Rows from block 7 of the decoder of a small image autoencoder, named by matrix and row number. Rows with one number belong to one channel. Each number is 500 + 25 x the weight over its row's rms, rounded and kept within 0 to 999. All counts start at 0. Numbers have three digits each.
After each channel's rows are labels from the 100 images, of 14976, where the channel reaches its highest value: "responds to" is what is common among them. Only what is clearly more common there than usual is listed. The data: views of escape-time and Newton fractals. In brackets: how many of the 100, against the usual share in percent.
# convs0: first 3x3 conv (decoder.decb.1.2.convs.0.weight, 96x96x3x3, standardized in use, each kernel summed), inputs 0-95
# convs1: second 3x3 conv (decoder.decb.1.2.convs.1.weight, 96x96x3x3, standardized in use, transposed, each kernel summed), outputs 0-95

convs0.48:507483475534487512494526487567518524495524492472484492498503508501472514492509504522496510500490565552542504468498499514455480500474477489475498500500445473495472482514488477494503480494477466502510515496452524509497475506494514454485545462502517482480513532496442490439451472488456485481
convs1.48:499468494503498475488506534583492518495499455516499440489450500451490546507522482524485478497503505545541491492473497502482507543478502489485477544474507497493484504510485485529458497493506501494549490511506493528483484468479495503496545505452542505485480550471520516518510508548477510518
responds to: Julia set (32 vs 9.9); dark (32 vs 14.4)

convs0.92:523448495485467495576505520477526470483512475496479500496524481510468524521517503517505448496510493534519511496497472523441502537472461501499449552445481480460476504490467467495496473486501531519493499518503491514511492490474505511473527490487520471485478561509520515533472502533492501510
convs1.92:421491532483506517465478484481551455544536508484490508498502490515527478477510538464499499498472457502501492547518531508509471505505551520538512509511484511485510533443521500507512557486534536508500481539508509474522500537529475520484498542507501505531511500518521488519490486486468514489
responds to: pastel (46 vs 14.2); cubic Julia set (30 vs 11.1); Julia set (27 vs 9.9)

convs0.78:490507479482494499494505474485492476482559536520492494447486509511454487524469477521487488485483520467484511497571499531472494461466468500492500492481455483505531515504499489500499459502547507497463501523504482501485488510465518469468462480518484528559470477550494513526498537461462476500
convs1.78:520499517516547511552505533515512584513448470482512521537494487482525525474526496519490493484507485519507470493450489482505543508503509480495470511494525504495503500524494494501470512503421495474511503459510513452512520482515467521505515500473509501450512513456486465479503469526539517490
responds to: pastel (46 vs 14.2); grey (41 vs 14.4); Julia set (30 vs 9.9)

convs0.44:465512486498528502480524559517530517498520489515504478522490457503503523501467505499464489488464491477497497520494544503491492521486488515495473496481497497508505518442514476469514467504501477507512492528499513521522487440497497486532514479512561514411471521473472525502496504554501433487
convs1.44:560490495461452517477486501485451494518527502492449504494502567493547494501520451513498508513524499488501462457510451471487512504482537503442515505481492511528475460501520505487508501471500506544510542479491473507480509537487521508522493499490496457522517493513536446477496508498489519523
responds to: earthy (62 vs 14.2); Newton basins of five roots (34 vs 12.9)

convs0.34:512508472465465511502504457462487490498564514505489491451495508505463478529491499520488491509505541476481507484570485527464490466468473507478497470472445477516510505498486482505509485504531500517469518504487497490490481513488512462481471483513474538553489479586485488502495520460500493503
convs1.34:513497517525553500552516532518514597511458471495522520529503479487526523480517497511504498478504473518508485499447490483500539508497506469498479509505537505497493500537492505490456503496446491476508487473517508462504517477510455535528515518480511496446502515451487489484516479526541516491
responds to: grey (55 vs 14.4); pastel (43 vs 14.2)

convs0.43:443496504480526490531499541526497508509525459529497489524501484463513503487499512505499468492483507508531483501486490527504488550498492507512482554505528515503507451525521495480511490504473524520518492481486487507524518417458493474515527457498539504454490519433502459515498503557470497518
convs1.43:569495501499448538465488501515480525484501513494470497489517534510496490515520445509487512492511512482491487467503485454494488482483447514425494493476469480514504535465501522515513483478509508515506543503491482546512462558496534485522481519492491468522511490518494507509461524490466465462
responds to: grey (55 vs 14.4); tricorn (28 vs 11.1)

convs0.83:475505476495504494492511472489497484484554533520495493444492509510459497517463472522488488479478515462481509502568512532478495465471470502500496495486461491501520508504500490493501453497551495489455496538495480496480490497465518469482463473522489530550470471543494521530502541462453470502
convs1.83:530489519508543504547504532515510570514443468483502514540492496478525522470530493518487490492514490519507463488458487480505549510504515474496471513488528505496508494516489494509482515502424499471512503450506514452518518486515460521498514500469508493460513513462489461477501458524540522488
responds to: grey (49 vs 14.4); pastel (35 vs 14.2); Julia set (26 vs 9.9)

convs0.55:501491472540514500488535480564522536498519518467476520501506496499485506511503495508502507504485530535512518468511530524437476470463461506442481499511462494506460479499500505486515497513482458492498507511454532511494458479501508465498521488487507493488490506506447503410460474480489483489
convs1.55:499440496498489477487504529585488515506498447520498444488469497456492532511544490548477469497499502540539489499476495497482505543482515490490480538459509488502486496515494470520461499499503507499542487506504495520475489483481497500504542507464538503491488545462522501521509510544478523527
responds to: Julia set (27 vs 9.9); cubic Julia set (27 vs 11.1)

convs0.42:455502496479534503444536510550491514523472512530486482495521454487509507461473481487507477472473493474483459505486529530480501499466494539481474475505510530491454499476521509502520500476517516488528487525521504518492478479491498505553499505507522512405435495487495524487498477524486479511
convs1.42:528476472433465521488492510468443487487529483481446511512490571486516515498512488529489486507524511492507483486509462479509523509509511497485513508470495501550509450510534487488503481492484489537512558436482486476518515527508514469503504469496505486510538504505488436464485523510508507506
responds to: grey (47 vs 14.4)

convs0.81:532518506459544481482465502462497465510500485538529494530517507496533476511493507438519499481500445457460490502489501467492511510506521526508506488516548519509502502513499528509518511506496517481459511484550501459521533507502489542514473524503461513508489451513541509534538493520538536545
convs1.81:502527491508505495529490481506500504482513513481500500508537491538498455493492495501560533504508525475433499506532493501504478444496466519502540442520499507488489509497495559491539493505503488496446502488506502503492494502493504500550439499528435497531488443523494517505487489445497479486
responds to: vivid (61 vs 14.4); pastel (37 vs 14.2)

convs0.35:521512509477529500486477492473492460505506508530521505501487511501512488514477498434533517474490434406421496511504514497496508498511515510509515479514526514510515521524508518513515501502516528496470502520526500476525533510502486528492452523515453516511495443520530509519535515507535524532
convs1.35:501573505521495522517482493446500514502500558472494541514510475524515485486472506486510516503501509445433497504507487477522492432507492515508514439519487510490505497494514515471517502522490485521470504492503509486508509509504508498509439491517437497508514427512498476482488478463504481480
responds to: vivid (67 vs 14.4)

convs0.2:495481505514503491501504516545499509495500494507486483499496496501486533477509488546491490479464558563563493473483490528488503530490491489503519546496462491495505473501496483508494491492495509481538511464472521505516502475483505458476553468514561502495499561464470492460451501551463476508
convs1.2:495449479493475474458571520548490494490502468508504448494458521485492528505520491518475487501489520541544502501488498540501519543492508460492488539468489508498489495505493455548476489513498491509548515504490509524478485490484509483463541482468544488494492538488515507541496517527449501510
responds to: dark (34 vs 14.4); vivid (32 vs 14.4); Julia set (30 vs 9.9)

convs0.54:512537509483528485474483479495496483514483518555539521505474505515537464524486510475516492504489442478473513519518531517506514488514521483533526495551562547526512529492512524521489509517520503490445482538519495502506518503495508544476456536495477506521470486500541516506552492476537532520
convs1.54:507509478504471493516490446485491488484506522498505501478542494542498453519479499505545547517517542461461510491529494494491489461497495521487545459508492493498492515499489544468541495498506495549468506496500491503480488556493520499530451504543457500538486453548492513510487500440501496500
responds to: burning ship (40 vs 9); vivid (37 vs 14.4); cool (32 vs 14.1)

convs0.49:515533511486530487474485480497497487518489512537541526502476505504534461527484512475514497502495430474472512512524530513508513486506521488536526489550563542529509532497506517520492510515521508490445478542521487500507521506497508541479454534499473507519469488502548514513550493474541528518
convs1.49:506511478502474494516487447473492479485510519496504502483540490542498454515478498500544547518515543461461509492538495491491490462498493519487541459509492494499492511500493543464538495500515495547469507494500493503483489556493520499543452503539458503539487453546491511507486499441503494499
responds to: burning ship (42 vs 9); vivid (42 vs 14.4)

convs0.90:519478484473493455533521474479472511484530485496462481458521504454484452514504490507538528507502507489497480470517446493466527476454481510455516463493497470467457466531450518459519483478504509504484480489507466448484483466464467501525473509502474502512458485515496481486487485478491499501
convs1.90:495505532499501552481487514482516507547459522516522522533495487507510520470511539500471484494458470503512536503478536503532484505555496516537463508482465480511544513468488477524491527528496491469502507507457544486534531517550489453472514472514509499469561508484471479473493512513515490483
responds to: dark (39 vs 14.4)

convs0.38:466502499525498505502498511497510501494476501514481459514505486512485551482503500518449515502494517518511487480507506540482465531491496497493477483489485493498463511486470413500497508485521504497506487522398507506495495473538517469517547470512539525444540534487494494482496520551509513520
convs1.38:539515478462513469478507523478482483492527519468472525512497559504526490499477444488500492516493452488490458506508443468512511504467499489483521501515523551538497479473535502479503439507503509546510526498529479495509522530466509547517485532493490429521488485509523488503488520495484482496
responds to: earthy (94 vs 14.2); Newton basins of three roots (29 vs 11.1)

convs0.94:515427493489478480570506515494510475484511472484459495495513494501481523503500507519506461496501492543516506498487467525448509532474467504498460552438487482467473501483455458486496484493487540512499490517509495514526504477492495512471530512483524463507484565524520505522472496532503499515
convs1.94:418481521476480520461480482478548458546530509487521508500501495514514480499508543470496497507466466503504510545512525516513475508510549518547511513509468503492516543441527500503510548487536522528510488532502514469516500544534484509484501530512504506530517501515501489528484501484455512486
responds to: Newton basins of five roots (34 vs 12.9); dark (33 vs 14.4); Julia set (25 vs 9.9)

convs0.60:503500499523548510548528535534512544508512489527518507530477503442510506524494519485497490510499489490507503494420500514475483517484488511476446558495534509479480451489494495482512541492481503501526478518515466524530476493486473494493509491486502468478471508475477459474498440515483451481
convs1.60:471465505476465504463480496532476503532527486546475461470499500488472500531576494513490497493490522499521505487506498521468485506436478506485520515459479453496503517528505492505503487471526575500527501503503479549487492512478526490503504521512518505521492516508519518527481548511439488535
responds to: vivid (36 vs 14.4); cubic Julia set (33 vs 11.1); Julia set (30 vs 9.9)

convs0.23:516467464483495461510509465474453492483517490489467483468514510495503473512506490515541532491515526498483490458516435503451496455458475524443518463490504480470444507513438498500519487462512468482452478498499473465477501492487489500516479500517479517515479469514497472499485481469496495497
convs1.23:485497521502481554482516512490543505534477507504540526527498481496504509474490542482489492513484471507509537510490550491553501507559513498529495511505456502518557498478545490502493514530480470495499526510451551488538522510545493463485508476494508470483562507488474472478486511505502478467
responds to: grey (52 vs 14.4)

convs0.52:510538506481519480474481482495496484511482511556541521506478504512533461524485511479516486503491437480482509517522528512506516488513526483536519499556563547533516527491505518525489508522525507494448482532521495504511515501491511542474462537495479503520470494500550519507551487478537531519
convs1.52:506511479505474493516492448478491487485504521498503501480542492542499455516480498499544547515515539462462507491539494494489484461496495512486543460509495494499491516501493544464540497498512497544468505505501491503481489557493520501540453505544459503548486454548493514509488499442503497500
responds to: burning ship (41 vs 9); cool (38 vs 14.1); vivid (32 vs 14.4)

convs0.45:460499479529490510498518476462488484519508477504497475474503471506492538464471509539505511468494507496484507510512493527490481528503512506511503434510511511511446518514492456472486511482541458493475510496442518468500542446532537515520530495525502542456504496497497462450519510519515524551
convs1.45:584495497462494489494519511500476516474531513488485506505513585480480484505498463468490495543496490498500484489495514451484533505491471490483499505491514501530521475431496522522520477514463528465504514496488504532499453538476486476485491500477493434529480498502477524529468523501500506493
responds to: grey (41 vs 14.4)

convs0.56:505529494443502476486469488496481465513485514526553510519494492500523507513492500492490455513498478505498505513510516503537498502536533462549525525571550572543528521512526512534463507519513494521475500527517509510493488525491523539471486533499502509495487509502526554521525488477512541506
convs1.56:504506480506473491512485447500495493490505521504503496478547498538501453523490497501545548511513536463464508492542500491483478464491498507482555463510495501499486529502488542473539497488523496535468502500497490511474488555494517502527453508541459493546483455555501516510491500442497499505
responds to: cool (40 vs 14.1); sine Julia set (33 vs 10.2)

convs0.3:527459478493500473486519476504473506479510487487451487474517508506481487496487474508531521494483502492490470444506442500431498460444462525435524482476481464456453510519446496489519492458521489483476481498496480491489482502479494490512488494530490495500476490511487483490462470479477484475
convs1.3:497488489483500525498545519488522499501496490500519516538479503477498526489491520484477480497501478519519535509480538500526534519535501482525485521496487491524537435489526476519480474524450462478502526510447544485529519482526480439461520452481520482468537521474452490473492508519505466473
responds to: vivid (39 vs 14.4); Julia set (34 vs 9.9)

convs0.58:526467477543499506490525472554501533497522506467462508482498510506475491501499506506524537507503538521503507457506498511441484470458456512444505488501461479486457497516480501486514491485489450494493490515452505508489464510509506462490509489506498481491489500504455480432460451466481491473
convs1.58:498452485500490485492511529559489522500500454517497463497448494447492547512524490542468465498505500538546497489469503504486544539488504485484476541464507485502492499514498468531458491494493493497541497505498501520487488459485498491489544502460544506471492545457510505507510519547482504520
responds to: Julia set (32 vs 9.9); vivid (32 vs 14.4)

convs0.21:510516508483533497513500489473518480532475514559518526503501506510529470532501524465522491500505460487465521514500504476501531483513538494535500467525541513544490518458482538475506507518530509493431477523526485474516539517501511530474488513501470484542478482516547494529536506469529542539
convs1.21:501506495504473493510492457492498484492506509501492499486550492540506453511497500506551559521520545464457504487544504496493476463490506518491551455509488494496497514499493540456544505490515506537473499487496497503491498532499505503516448507546451498545494450546494508506487492437496500498
responds to: vivid (62 vs 14.4); cool (35 vs 14.1)

convs0.64:460527482504520496469476515470523488494484475532560484580484502527520524499514492485489493510499495508493502511447492466536515542530546498533514522516555530520508532485492513528497470499479474471476476458501483487469507494497479526501518529493510481494517508485524516545520475525543551501
convs1.64:496523483512488494509477460503499499490517531491494507486530493534492458510495490493552544507512524460459504496541504503486458459486476532477551461544490505485482515508503544457529483483521490533462509493492494520475490505491518499539455496531459495536483454549500520487478499444493480503
responds to: vivid (39 vs 14.4)

convs0.71:516520515481515510490485487466521457494502519509521507513490499537499477521474502421532503492496441455423505514519517490507513487518520497515555474532519504510516540528509513511482504511514513505471495507516502473505509528522489519492443517519440507518516453528514524525531507479535532510
convs1.71:469521511503481522505467504454513503504515502455494532519503436511502495470532511484510511525504533493462500510519506518536488459503496532517527454513459516484524458509578501471525519532484478514495515461485525483523523477520485478486472483541472513504524465513475464466477477487499492456
responds to: vivid (75 vs 14.4)

convs0.84:510434486516468490545516517491508494499506496495474509492528496536469531509515491491515473500493499513506510470487449514402498516437462492468492547466476468488469506528457478492507478479496529513506504499493494528504477494453504498496523492493514459484472557508516513511477512519477490501
convs1.84:418482526448492524466471493476525447537528503485501512508502491504522482483497535473497492509494464504501514524521513542537471509524545523542516508494488509510528506446520499503511554518542502519512475519512495460530520531533461511481496526516500529525520498521501462494514477488486510469
responds to: Newton basins of five roots (33 vs 12.9); dark (32 vs 14.4); cubic Julia set (27 vs 11.1)